Weights of a small contrastive image-text model.
Model: encoder patch size 4, text encoder norm layernorm.
Rows from block 8 of the image encoder of a small contrastive image-text model, named by matrix and row number. Each number is 50 + 15 x the weight over its row's rms, rounded and kept within 0 to 99. All counts start at 0.
After each channel's rows are labels from the 100 images, of 14976, where the channel reaches its highest value: "top examples" is what is common among them; "lies over" is the class under the peak. Only what is clearly more common there than usual is listed. The data: single toy objects rendered from many sides on busy backdrops. In brackets: how many of the 100.
# pw: pointwise conv (encoder.blocks.8.pw.weight, 320x320x1x1), inputs 160-319

pw.83:25 75 22 65 43 66 51 40 59 60 49 39 56 40 29 27 55 58 53 47 21 61 75 60 48 25 60 71 23 40 52 34 44 57 36 74 51 67 45 48 59 43 68 62 53 73 67 33 58 47 40 42 46 45 62 50 37 28 79 50 40 43 52 50 45 64 61 40 59 55 64 49 33 65 66 48 53 51 36 25 21 28 95 53 58 44 46 44 72 61 32 50 63 56 35 35 41 55 47 36 45 52 49 55 62 50 61 51 43 33 64 46 40 37 36 77 34 49 13 26 24 67 30 55 69 60 61 48 51 51 45 48 59 53 44 55 50 64 38 45 43 32 70 72 52 45 51 12 55 20 95 29 83 41 68 24 64 47 92 46
top examples: ice cream (54)
lies over: part in the main colour (55); brown part (32)

pw.129:43 52 67 40 44 42 61 47 29 40 39 58 47 21 33 54 59 40 26 55 64 63 59 72 49 48 59 63 58 24 39 56 46 54 58 74 31 38 37 48 30 39 64 49 70 35 46 51 17 32 37 48 62 63 50 68 42 56 33 35 75 53 41 23 68 72 35 30 64 53 21 19 58 28 42 20 51 60 54 56 65 49 23 57 39 97 37 52 56 48 39 66 65 36 52 28 59 61 46 62 52 56 43 40 68 62 61 49 39 53 44 39 33 08 40 33 24 38 42 37 61 70 39 46 47 43 52 40 40 51 37 48 58 57 39 43 37 56 25 26 35 51 45 41 60 60 45 59 48 38 59 19 69 50 48 28 63 41 44 57
top examples: green (66)
lies over: part in the main colour (82)

pw.276:45 25 66 57 54 38 45 59 54 40 48 54 48 33 69 37 55 59 70 85 13 54 46 53 61 47 41 53 30 42 26 55 38 52 71 45 33 73 30 41 47 65 44 51 59 42 51 52 32 58 33 60 43 54 71 52 51 50 57 18 51 71 69 57 52 90 40 31 51 61 71 27 99 42 31 62 57 53 28 55 60 52 78 60 43 33 53 49 31 60 73 42 73 37 55 31 32 75 61 49 44 33 59 47 49 66 24 73 29 67 51 59 47 58 40 41 47 55 42 48 56 63 43 35 42 29 42 43 51 85 44 30 27 65 55 69 37 74 37 32 38 37 72 46 54 50 58 31 67 34 12 52 48 53 57 38 81 45 59 66
top examples: green (43); hammer (29)
lies over: part in the main colour (82)

pw.130:57 44 33 45 40 47 25 16 51 75 47 72 51 51 54 06 83 57 00 44 50 45 42 54 54 34 46 68 30 38 58 46 00 48 34 32 37 39 62 45 60 57 57 45 43 56 68 46 36 63 64 61 32 53 50 80 69 47 46 32 55 48 32 49 32 76 56 07 58 46 48 43 42 40 46 45 31 49 47 58 59 59 45 36 31 48 62 66 39 46 54 47 57 57 37 51 64 75 64 61 53 51 58 57 54 50 73 74 53 68 53 36 38 66 71 43 46 39 48 58 54 49 62 37 24 44 49 35 50 51 28 83 72 40 49 78 52 37 61 57 88 41 79 52 34 41 58 43 44 44 30 41 46 40 51 44 63 34 54 41
top examples: green (63)
lies over: part in the main colour (67)

pw.93:38 18 87 56 54 59 73 61 56 50 45 51 47 45 49 66 55 34 58 51 19 49 66 44 38 46 80 52 43 49 19 50 36 58 45 73 39 58 47 33 33 65 56 50 72 44 50 28 37 51 29 42 56 38 51 46 42 26 44 56 54 52 30 53 38 44 64 50 45 35 63 50 55 24 42 47 38 68 69 73 61 36 78 36 61 74 54 56 44 60 33 50 39 54 60 77 75 65 59 66 66 42 40 33 74 21 54 46 61 31 89 39 67 25 40 69 24 52 28 56 45 28 43 28 53 35 61 64 43 23 51 22 71 47 48 42 27 45 59 32 12 67 56 21 40 42 48 35 51 71 46 48 57 54 50 42 27 53 32 62
top examples: lamp (34)
lies over: part in the main colour (49); part in the second colour (30)

pw.152:52 46 50 52 66 50 57 41 45 36 61 55 26 30 85 37 54 42 54 50 73 52 51 68 59 75 51 79 44 67 36 50 49 77 26 92 32 69 59 39 49 23 31 85 45 39 70 27 70 32 40 51 59 45 28 63 53 59 61 77 41 56 30 61 51 49 56 85 33 55 50 68 59 65 64 35 60 61 34 33 49 38 69 29 66 57 66 36 74 58 33 35 47 39 47 66 68 36 60 37 56 45 57 50 43 78 23 53 26 32 55 81 42 36 36 48 39 42 45 80 41 40 83 40 42 61 56 69 51 49 37 49 40 26 49 66 33 40 44 56 45 27 25 61 59 42 44 13 61 53 23 68 59 56 38 56 37 68 40 44
top examples: ice cream (45)
lies over: brown part (76)

pw.106:70 59 17 21 74 31 53 29 80 36 31 34 66 34 63 59 36 56 37 54 30 44 69 45 49 68 47 65 39 51 46 45 41 46 83 53 54 20 48 57 47 37 42 19 48 43 48 37 61 38 76 53 33 53 84 53 42 51 35 33 54 73 49 20 54 67 45 67 30 63 43 25 49 55 35 31 45 17 54 38 97 50 75 25 29 42 55 48 52 48 49 54 43 47 69 57 53 53 75 24 56 51 56 45 80 57 58 67 36 54 40 30 61 42 45 56 55 59 44 35 73 48 28 39 80 46 52 28 55 51 41 28 41 29 13 47 50 72 32 69 39 51 32 44 58 67 59 49 64 36 60 52 44 30 32 52 57 49 11 35
top examples: from above (77); flower (28)
lies over: part in the main colour (46); brown part (32)

pw.291:50 74 61 45 53 50 61 25 65 38 28 25 34 55 58 27 41 56 62 54 53 30 32 41 35 49 43 65 52 74 73 36 48 74 63 54 57 57 53 50 55 51 56 12 28 45 50 67 35 70 50 76 45 33 85 59 41 62 45 51 48 42 39 51 51 63 45 61 70 28 41 58 42 60 35 42 68 68 57 44 57 66 22 46 38 70 53 36 54 64 53 50 40 42 68 53 73 57 52 66 49 55 82 43 34 83 52 48 46 55 63 36 63 35 67 42 62 41 56 33 62 34 37 48 47 47 56 30 30 54 45 69 32 64 28 40 32 54 54 64 53 66 46 47 66 65 01 48 40 46 60 74 32 43 59 49 60 60 67 41
top examples: ice cream (68)
lies over: brown part (88)

pw.217:49 51 36 56 55 53 23 70 81 13 60 46 52 54 47 50 43 93 59 59 43 36 48 65 30 42 48 59 54 37 83 40 34 40 37 69 80 70 64 70 47 58 45 50 37 47 89 71 53 72 52 33 39 57 28 55 43 37 53 07 51 31 22 40 53 45 72 68 57 40 70 12 28 46 57 79 35 38 42 48 55 57 48 35 31 60 69 46 43 38 61 63 46 77 85 69 58 25 42 66 43 24 31 39 57 14 36 75 41 65 42 50 52 19 54 53 52 56 55 31 44 49 49 62 40 54 57 58 78 50 33 44 41 71 53 65 42 56 39 56 31 51 35 28 30 48 46 37 56 62 44 63 75 36 36 61 37 54 52 68
top examples: green (26)
lies over: dark part (72)

pw.188:48 30 48 54 28 59 56 65 38 57 37 36 27 46 37 76 45 62 61 62 39 39 52 56 52 41 37 90 51 53 65 51 49 46 64 35 53 69 66 44 37 32 81 68 64 61 37 28 76 61 63 30 24 43 46 50 36 69 29 51 47 51 25 69 64 54 53 51 66 68 40 66 55 45 38 72 31 43 46 33 55 72 43 70 51 57 55 35 51 58 50 20 63 21 52 48 57 52 53 57 33 47 55 54 40 47 43 51 51 69 73 55 42 44 62 39 80 70 63 58 24 59 91 67 50 72 57 53 58 28 84 39 33 71 35 45 57 39 20 51 59 57 36 66 53 62 55 59 41 77 70 60 41 45 56 71 68 57 53 37
top examples: dumbbell (59)
lies over: dark part (67)

pw.304:35 53 56 47 48 97 33 60 65 42 83 29 27 62 52 58 69 66 40 60 21 36 53 68 49 62 53 42 51 35 31 25 25 48 42 61 48 35 49 32 36 27 52 53 48 66 14 42 49 41 67 43 48 40 44 67 57 47 47 38 39 53 51 46 59 53 39 36 60 65 52 72 37 56 69 61 70 40 47 77 77 54 58 47 26 33 38 61 72 40 68 44 69 32 42 52 59 42 49 13 24 38 61 58 35 79 41 49 24 48 42 60 52 68 58 60 38 37 42 19 53 84 21 37 68 41 42 86 26 73 77 43 51 64 40 44 58 56 41 32 71 38 51 55 47 53 29 40 47 63 14 38 54 52 60 79 50 44 47 36
top examples: from above (71)
lies over: part in the main colour (60); part in the second colour (28)

pw.127:47 42 66 30 39 44 59 55 50 56 47 81 55 31 46 61 70 63 30 57 31 57 43 18 47 40 28 46 50 51 43 87 54 53 49 65 49 68 52 52 57 34 93 35 63 99 59 63 53 30 73 48 62 41 43 33 59 36 42 56 36 53 60 38 25 22 49 46 85 69 53 44 59 60 38 64 38 39 58 79 66 59 58 53 47 42 27 65 38 50 54 75 69 50 52 54 47 29 43 38 64 42 45 45 49 14 68 40 43 45 25 41 42 27 68 44 62 69 44 29 66 18 45 66 45 61 37 27 55 39 49 51 50 47 32 36 45 59 35 46 51 43 50 37 38 23 36 24 39 34 65 32 71 77 48 50 45 51 39 45
top examples: boat (31)
lies over: white part (61)

pw.114:38 52 36 43 62 66 66 28 58 66 68 51 42 69 46 37 33 15 55 64 24 65 55 66 34 76 51 76 54 50 54 31 46 43 51 63 44 62 24 30 47 42 38 64 51 56 61 34 56 81 64 41 42 44 59 51 28 55 47 38 39 28 26 16 56 49 70 55 49 06 27 63 25 59 65 21 40 64 45 65 60 49 34 23 55 50 57 68 70 42 36 56 68 65 39 41 44 38 28 62 56 70 36 62 53 43 35 39 68 71 34 43 56 49 59 36 31 69 37 45 70 40 73 44 16 26 77 53 54 76 78 44 59 68 49 60 47 19 64 39 52 34 60 51 57 51 47 58 44 47 23 60 31 65 36 66 44 86 53 44
top examples: boat (25)
lies over: white part (51)

pw.305:77 37 50 42 50 80 35 37 68 59 83 55 48 58 39 41 40 37 69 75 55 35 30 53 54 38 50 49 42 47 72 47 44 48 50 50 41 71 56 50 66 64 55 50 39 63 34 84 36 53 46 58 47 68 26 41 55 29 34 37 30 57 41 22 72 70 44 30 40 41 33 60 47 63 60 59 41 37 84 63 76 64 38 37 56 53 47 24 63 55 50 68 53 43 44 34 70 45 36 43 72 49 53 32 58 36 35 39 43 48 68 51 54 37 49 38 48 73 63 41 81 76 56 17 35 23 39 37 72 32 38 60 62 61 23 55 59 71 44 36 31 33 56 59 46 59 40 27 50 40 48 47 44 46 69 45 34 73 71 53
top examples: dumbbell (70)
lies over: dark part (92)

pw.212:30 34 92 78 64 72 52 52 58 64 52 49 35 38 40 48 64 44 44 65 51 53 59 33 68 38 46 44 47 37 34 52 46 45 45 57 53 48 58 38 40 55 68 48 39 54 58 59 65 42 58 42 54 27 66 33 30 29 49 34 46 47 50 31 34 28 46 45 47 64 57 55 49 45 16 51 30 27 68 42 23 36 58 30 63 41 70 22 34 36 54 53 48 30 20 50 55 51 51 70 70 38 49 47 44 39 69 55 41 34 58 19 33 52 66 36 51 69 47 50 07 48 73 39 59 29 39 47 53 14 63 31 48 30 47 38 47 57 60 46 67 55 34 82 28 63 20 46 50 55 83 58 23 67 41 33 23 60 71 42
top examples: boat (41); lamp (30)
lies over: white part (25)

pw.43:32 39 74 56 50 33 60 33 63 33 69 74 72 58 48 53 35 42 67 46 39 63 35 48 19 35 40 39 63 61 24 54 47 60 51 51 76 35 59 66 62 54 54 40 46 56 50 54 44 10 40 53 52 33 33 66 51 64 27 43 69 57 47 57 53 42 56 70 52 43 42 53 34 45 66 50 63 61 23 47 75 69 53 69 51 64 51 61 43 45 46 60 59 38 41 29 58 66 49 66 41 32 66 33 46 53 62 38 38 37 31 50 42 69 60 51 52 40 37 46 67 33 17 30 45 36 45 62 44 71 37 68 70 50 40 22 48 46 38 67 48 58 53 54 51 83 29 54 27 61 61 68 62 65 59 28 74 41 22 58
top examples: truck (29); hammer (25)
lies over: dark part (80)

pw.202:44 55 66 36 51 61 65 44 65 46 64 37 30 48 51 45 54 49 51 34 65 50 59 52 55 65 42 34 44 54 37 24 51 85 48 56 59 62 61 66 45 35 53 45 41 80 43 59 38 36 78 45 37 51 50 45 43 47 43 31 24 24 51 75 38 80 53 39 51 38 51 27 24 76 92 49 14 53 30 45 52 72 63 51 55 56 46 37 63 47 54 76 58 52 39 29 45 35 74 03 63 67 52 52 46 63 55 40 41 27 46 52 59 87 60 32 49 63 31 11 44 81 57 41 65 34 65 67 51 34 75 43 44 49 47 63 82 42 54 34 39 48 14 46 60 56 40 61 46 46 74 52 41 56 53 37 49 40 71 64
top examples: from above (62); mushroom (38)
lies over: white part (53)